From a checkpoint of a small contrastive audio-text model.
Model: 9.92M parameters, waveform 16khz input, encoder arch transformer, encoder norm layernorm, encoder layers 14, encoder width 256, text encoder width 128, text encoder layers 12, text encoder norm layernorm, text encoder activation gelu.
Rows from block 10 of the audio encoder of a small contrastive audio-text model, named by matrix and row number. Rows with one number belong to one neuron. Each number is 50 + 15 x the weight over its row's rms, rounded and kept within 0 to 99. All counts start at 0.
Before each neuron's rows are labels from the 100 clips, of 14848, where the neuron reaches its highest value: "loudest band" is the band of the loudest frequency at the time of the peak. Only what is clearly more common there than usual is listed. The data: simulated sounds of rotating machines with and without faults.
# fc1: MLP up (encoder.blocks.10.mlp.fc1.weight, 512x256), inputs 0-127
# fc2: MLP down (encoder.blocks.10.mlp.fc2.weight, 256x512, transposed), outputs 0-127

loudest band: 500 to 1000 Hz
fc1.61:74 69 64 41 43 38 38 22 32 21 70 30 62 53 71 58 57 53 68 51 46 39 40 53 32 38 60 65 73 42 60 61 48 43 63 35 60 40 41 43 71 63 47 33 68 44 64 42 35 47 30 71 42 60 34 35 39 50 47 33 57 67 94 60 47 43 31 63 63 45 41 76 27 45 30 61 65 70 56 51 35 23 67 11 54 16 61 24 40 35 39 54 64 38 45 48 56 47 72 24 66 38 47 42 32 68 72 47 51 51 56 56 44 51 33 53 70 62 42 61 58 63 49 61 46 53 31 47
fc2.61:58 45 33 46 60 58 60 97 69 74 32 75 29 55 36 14 38 24 30 44 56 57 54 45 67 53 53 38 22 56 40 49 48 48 55 62 44 58 63 51 31 51 57 68 36 48 42 64 61 50 52 08 44 29 57 68 73 44 45 67 34 46 23 54 47 53 64 49 44 55 71 30 39 50 63 41 39 33 39 54 67 76 46 79 47 76 39 77 69 67 65 34 40 77 35 52 38 59 40 66 43 50 52 63 57 44 43 55 51 50 46 41 64 49 63 50 46 41 42 53 42 20 59 50 45 49 76 44

loudest band: 500 to 1000 Hz
fc1.247:68 54 89 55 54 39 25 46 17 47 50 34 68 40 69 57 67 50 44 44 35 30 43 33 46 11 06 68 36 50 48 50 59 56 67 47 57 48 66 40 45 43 58 31 43 63 62 46 54 59 54 71 60 67 30 35 47 55 68 43 99 62 68 47 55 57 50 50 64 48 60 34 41 48 57 47 58 71 58 47 36 08 49 44 63 41 50 41 47 47 57 52 35 49 54 61 63 47 50 35 49 68 74 58 49 51 56 56 42 41 66 48 42 38 37 56 47 61 40 65 68 49 37 85 63 17 52 61
fc2.247:73 45 28 52 39 59 39 73 40 47 61 39 66 44 22 10 47 46 60 42 57 59 70 53 26 67 68 41 58 27 60 57 25 58 68 39 50 78 57 45 55 39 67 71 58 46 76 66 63 49 33 51 35 68 41 79 62 50 57 44 20 55 42 45 52 62 62 45 44 31 81 71 39 67 45 40 44 47 34 46 51 56 54 44 45 49 65 76 63 69 52 78 71 40 44 61 36 44 43 41 52 57 48 61 45 23 37 63 63 49 54 57 67 85 65 47 46 51 49 31 72 58 43 44 39 46 44 51

loudest band: 1000 to 2000 Hz
fc1.319:20 66 76 70 46 50 55 60 53 53 64 74 56 49 54 35 15 54 61 89 21 60 26 59 53 48 59 33 46 67 48 49 44 03 46 58 75 45 16 60 63 47 51 49 56 52 40 53 47 58 53 54 58 35 54 47 22 74 29 64 58 42 58 24 61 45 29 62 63 69 33 38 30 59 55 46 52 54 49 41 44 52 77 36 73 26 34 44 45 49 61 61 82 43 38 57 40 48 21 69 86 16 57 42 69 41 48 37 37 50 64 72 62 44 44 42 64 45 35 33 46 69 41 74 52 58 59 56
fc2.319:47 60 34 63 66 47 74 56 74 77 59 45 37 73 43 00 38 37 66 69 41 51 28 57 80 65 57 47 56 57 43 52 51 63 39 40 65 39 38 47 40 55 48 45 52 79 24 66 39 66 49 52 42 29 52 50 45 22 50 31 61 33 61 52 53 13 10 62 68 29 41 50 45 45 34 34 57 26 60 77 51 55 55 35 61 50 44 35 68 44 49 36 52 57 68 50 68 41 63 61 40 46 62 51 44 57 44 41 70 45 31 61 58 32 34 43 41 37 57 46 35 40 59 58 53 61 46 48

loudest band: 1000 to 2000 Hz; 2000 to 4000 Hz
fc1.45:47 23 48 52 54 13 49 44 47 71 55 80 00 49 67 65 47 35 60 50 46 22 35 50 53 71 37 45 22 24 57 50 49 54 40 84 28 43 55 45 25 57 38 73 27 39 29 55 43 48 49 29 38 71 42 47 41 52 74 66 67 62 62 56 50 29 65 80 58 63 35 31 53 58 71 51 34 59 48 34 68 44 38 74 43 60 56 25 50 41 28 51 33 53 55 59 76 68 44 66 45 34 38 41 43 84 62 58 42 40 56 46 67 27 57 42 67 42 70 52 55 38 18 42 37 49 46 76
fc2.45:81 80 49 61 59 61 62 53 53 70 39 39 89 76 39 12 43 74 49 27 69 58 63 38 72 45 53 50 68 74 55 55 49 41 53 39 74 46 50 48 50 70 47 49 64 68 48 78 40 47 49 61 62 40 51 77 77 46 45 54 38 37 40 21 66 54 47 43 49 40 70 60 35 38 23 38 58 24 39 75 38 67 39 32 49 32 48 52 48 45 61 62 52 32 52 53 19 12 71 56 27 72 71 71 43 30 25 51 84 63 37 11 55 61 47 53 35 48 62 62 52 58 81 62 56 68 45 43

loudest band: 1000 to 2000 Hz
fc1.188:47 58 89 61 49 42 55 64 28 63 36 65 39 56 67 60 38 47 38 56 20 42 45 41 47 50 46 24 05 35 57 70 52 42 21 44 69 46 47 40 50 55 48 76 53 54 72 78 46 56 56 38 46 39 39 50 48 83 56 41 34 53 49 49 99 46 45 77 62 56 65 35 24 83 32 36 40 64 56 61 47 48 31 56 54 60 43 47 66 44 30 52 71 57 01 62 58 49 42 62 48 30 67 56 43 47 51 45 01 39 65 40 85 49 40 44 50 47 11 60 52 41 44 56 62 47 58 42
fc2.188:26 31 56 73 56 48 55 27 29 60 55 64 51 63 45 56 47 32 73 88 41 34 36 54 65 37 21 60 41 68 31 25 43 40 39 67 69 58 25 36 18 64 32 44 55 93 65 44 64 69 68 68 46 44 38 54 30 24 55 65 64 22 53 41 51 51 17 50 66 58 09 42 43 49 49 35 55 42 57 42 55 37 68 56 73 57 44 37 59 72 40 33 57 50 58 65 81 58 37 64 51 45 54 29 48 59 22 41 51 44 39 61 55 31 42 60 44 82 56 61 73 40 30 47 63 52 40 69

loudest band: 500 to 1000 Hz
fc1.139:48 42 38 52 63 48 36 65 49 50 15 78 26 36 65 63 55 28 21 57 02 31 00 35 60 58 45 38 41 44 54 38 63 64 55 59 29 54 40 80 61 45 63 62 36 21 58 40 48 33 43 50 56 52 30 29 33 58 65 57 61 95 64 47 41 41 54 20 64 30 53 47 66 45 53 56 49 57 57 44 55 50 62 46 66 55 46 60 50 53 44 25 26 49 38 43 68 86 58 55 55 26 28 37 50 68 97 43 20 39 79 52 46 46 40 58 77 53 38 25 37 24 47 31 53 43 51 84
fc2.139:43 53 41 65 54 54 46 38 68 81 27 53 68 58 59 43 61 59 51 23 47 40 47 25 60 29 54 78 58 47 26 41 23 54 46 70 50 27 58 45 36 34 81 32 48 51 58 69 44 86 58 62 39 19 49 56 56 00 38 46 37 59 55 47 29 37 41 52 45 36 59 64 51 37 32 76 59 48 61 54 50 38 46 46 36 65 60 53 58 70 74 17 39 56 66 42 55 47 53 30 45 57 52 67 52 53 34 51 58 69 35 35 39 27 44 58 49 29 43 76 40 33 46 44 88 21 65 39

loudest band: 1000 to 2000 Hz; 500 to 1000 Hz
fc1.85:26 20 38 39 56 61 41 53 33 68 62 69 00 37 52 50 45 17 53 50 44 55 43 48 37 77 56 29 38 09 62 65 40 68 61 52 00 54 60 46 46 58 58 87 52 45 36 37 42 36 50 16 58 49 25 61 61 48 76 51 84 46 60 73 61 39 75 38 53 38 63 49 45 85 98 40 43 42 47 50 43 55 41 51 33 56 54 47 58 49 48 60 52 60 32 34 61 45 54 41 47 46 58 42 56 66 59 62 35 54 65 56 50 55 47 46 48 47 45 39 57 58 30 74 54 56 52 81
fc2.85:97 46 56 57 33 68 40 51 20 32 56 26 99 62 42 30 41 43 52 50 57 51 60 49 24 68 59 64 82 66 32 53 41 72 48 49 57 57 43 61 55 49 53 57 45 46 50 57 52 38 41 69 53 68 93 36 52 46 58 00 33 52 54 24 59 49 28 45 51 48 54 66 55 40 14 45 53 50 55 46 73 40 43 44 27 49 61 59 43 57 45 76 54 32 63 77 49 31 54 49 57 68 59 59 49 12 44 58 61 70 55 64 49 65 37 52 40 60 65 29 67 57 58 45 39 65 31 40

loudest band: 250 to 500 Hz
fc1.493:49 39 50 64 49 32 52 59 36 59 23 72 01 54 51 64 55 55 20 67 34 47 36 52 39 37 65 22 18 34 74 19 52 69 46 51 37 47 59 46 63 60 42 75 34 29 41 50 48 39 50 20 74 48 38 72 46 79 80 93 57 41 57 59 57 43 90 59 54 61 60 43 41 31 80 33 43 35 33 66 51 50 63 48 68 45 50 32 37 15 45 48 44 72 36 40 44 58 59 59 31 58 37 40 43 70 48 35 41 35 81 31 63 50 53 56 65 55 52 51 49 51 56 36 40 48 51 72
fc2.493:99 73 56 65 41 53 56 43 50 25 34 12 76 70 52 07 40 54 41 49 61 34 73 49 41 51 63 57 70 76 51 61 54 38 54 39 84 49 36 60 37 64 21 57 50 58 41 72 77 64 30 79 60 79 70 63 64 50 50 41 42 37 44 19 67 55 57 53 51 51 57 53 55 33 35 51 50 40 41 36 44 48 34 36 56 57 58 55 33 40 48 78 52 38 51 38 55 01 59 63 60 52 59 75 46 21 34 62 78 69 47 42 45 76 57 55 31 44 37 56 53 47 76 42 22 59 42 26

loudest band: 1000 to 2000 Hz
fc1.317:47 52 49 78 59 45 44 51 41 81 20 49 85 59 55 67 35 55 55 47 46 40 38 00 60 31 34 56 33 39 53 47 29 36 53 64 27 83 53 54 42 59 68 57 44 50 51 61 66 57 65 14 51 40 64 51 51 46 41 46 47 53 35 33 43 48 67 28 57 31 72 38 42 46 80 61 73 47 45 49 49 25 53 57 64 54 43 35 32 67 31 47 46 64 45 63 43 50 53 73 27 60 62 54 35 51 50 56 46 36 47 22 49 30 40 74 59 72 51 65 74 31 57 83 57 29 34 73
fc2.317:70 35 48 47 49 52 73 49 58 25 75 56 87 92 48 31 40 35 70 68 56 61 48 28 41 52 51 68 44 57 34 58 10 40 67 35 62 67 41 43 23 52 63 44 43 48 56 70 52 71 53 50 34 53 99 39 59 28 44 31 41 41 56 36 36 39 09 64 76 41 69 65 30 57 05 48 54 67 41 49 51 50 44 52 62 46 39 49 57 38 30 43 49 46 50 53 67 51 61 57 53 49 51 59 47 31 55 40 66 52 34 86 68 32 28 63 43 47 41 34 43 45 36 62 29 70 55 20

loudest band: 1000 to 2000 Hz
fc1.384:10 46 43 52 58 60 53 39 40 37 71 70 45 64 71 50 38 38 65 77 49 50 14 40 49 39 63 67 47 22 56 52 60 00 47 52 44 70 12 42 49 76 57 44 28 24 65 39 68 48 39 32 43 56 51 39 47 61 57 74 61 52 53 35 63 29 41 29 87 36 45 69 20 56 58 45 66 59 44 44 35 46 59 50 80 45 29 58 25 21 38 55 64 67 37 55 68 63 51 47 27 31 64 47 33 69 58 36 47 42 72 51 65 54 36 57 72 59 44 49 59 62 48 34 46 50 43 68
fc2.384:60 64 51 58 41 54 62 65 79 49 40 27 46 23 48 11 39 52 55 42 51 64 65 54 95 67 32 30 58 64 48 43 42 49 68 48 84 47 62 67 58 33 43 38 58 51 46 72 14 54 57 68 47 48 52 44 49 70 51 38 63 52 56 35 18 60 50 59 44 79 51 22 64 44 52 33 35 65 55 42 53 65 45 42 64 62 43 50 71 44 77 54 50 36 56 43 70 43 17 61 87 22 47 57 67 53 42 54 45 82 39 64 18 26 71 38 43 46 60 29 43 54 45 51 50 52 61 53

loudest band: 1000 to 2000 Hz; 500 to 1000 Hz
fc1.364:13 47 66 53 65 44 51 36 34 34 65 71 00 17 66 57 34 45 43 54 44 58 60 44 50 24 37 28 30 35 65 67 58 66 26 55 00 56 44 42 45 43 46 53 50 28 37 26 36 34 61 36 53 62 30 56 54 69 50 71 80 68 58 53 53 77 59 62 77 48 60 49 44 48 71 45 43 52 55 50 45 35 48 68 40 60 38 40 51 45 29 41 57 71 45 35 77 43 51 43 56 41 23 44 77 68 70 72 52 58 68 57 67 42 47 48 52 38 53 61 48 55 31 46 56 43 66 40
fc2.364:47 62 51 57 36 19 59 56 55 47 32 35 60 60 36 16 33 52 56 27 68 27 58 55 60 61 64 34 32 60 60 36 78 44 39 79 79 23 55 54 43 50 24 63 40 46 25 49 34 65 32 46 32 69 62 51 47 59 51 38 43 53 39 30 59 44 49 82 62 53 54 06 40 44 52 49 35 49 57 40 78 65 27 78 37 72 32 67 49 64 61 81 42 52 50 82 58 55 08 59 30 62 54 69 56 44 44 57 51 68 45 52 42 30 73 45 49 34 77 71 64 47 66 46 25 44 48 41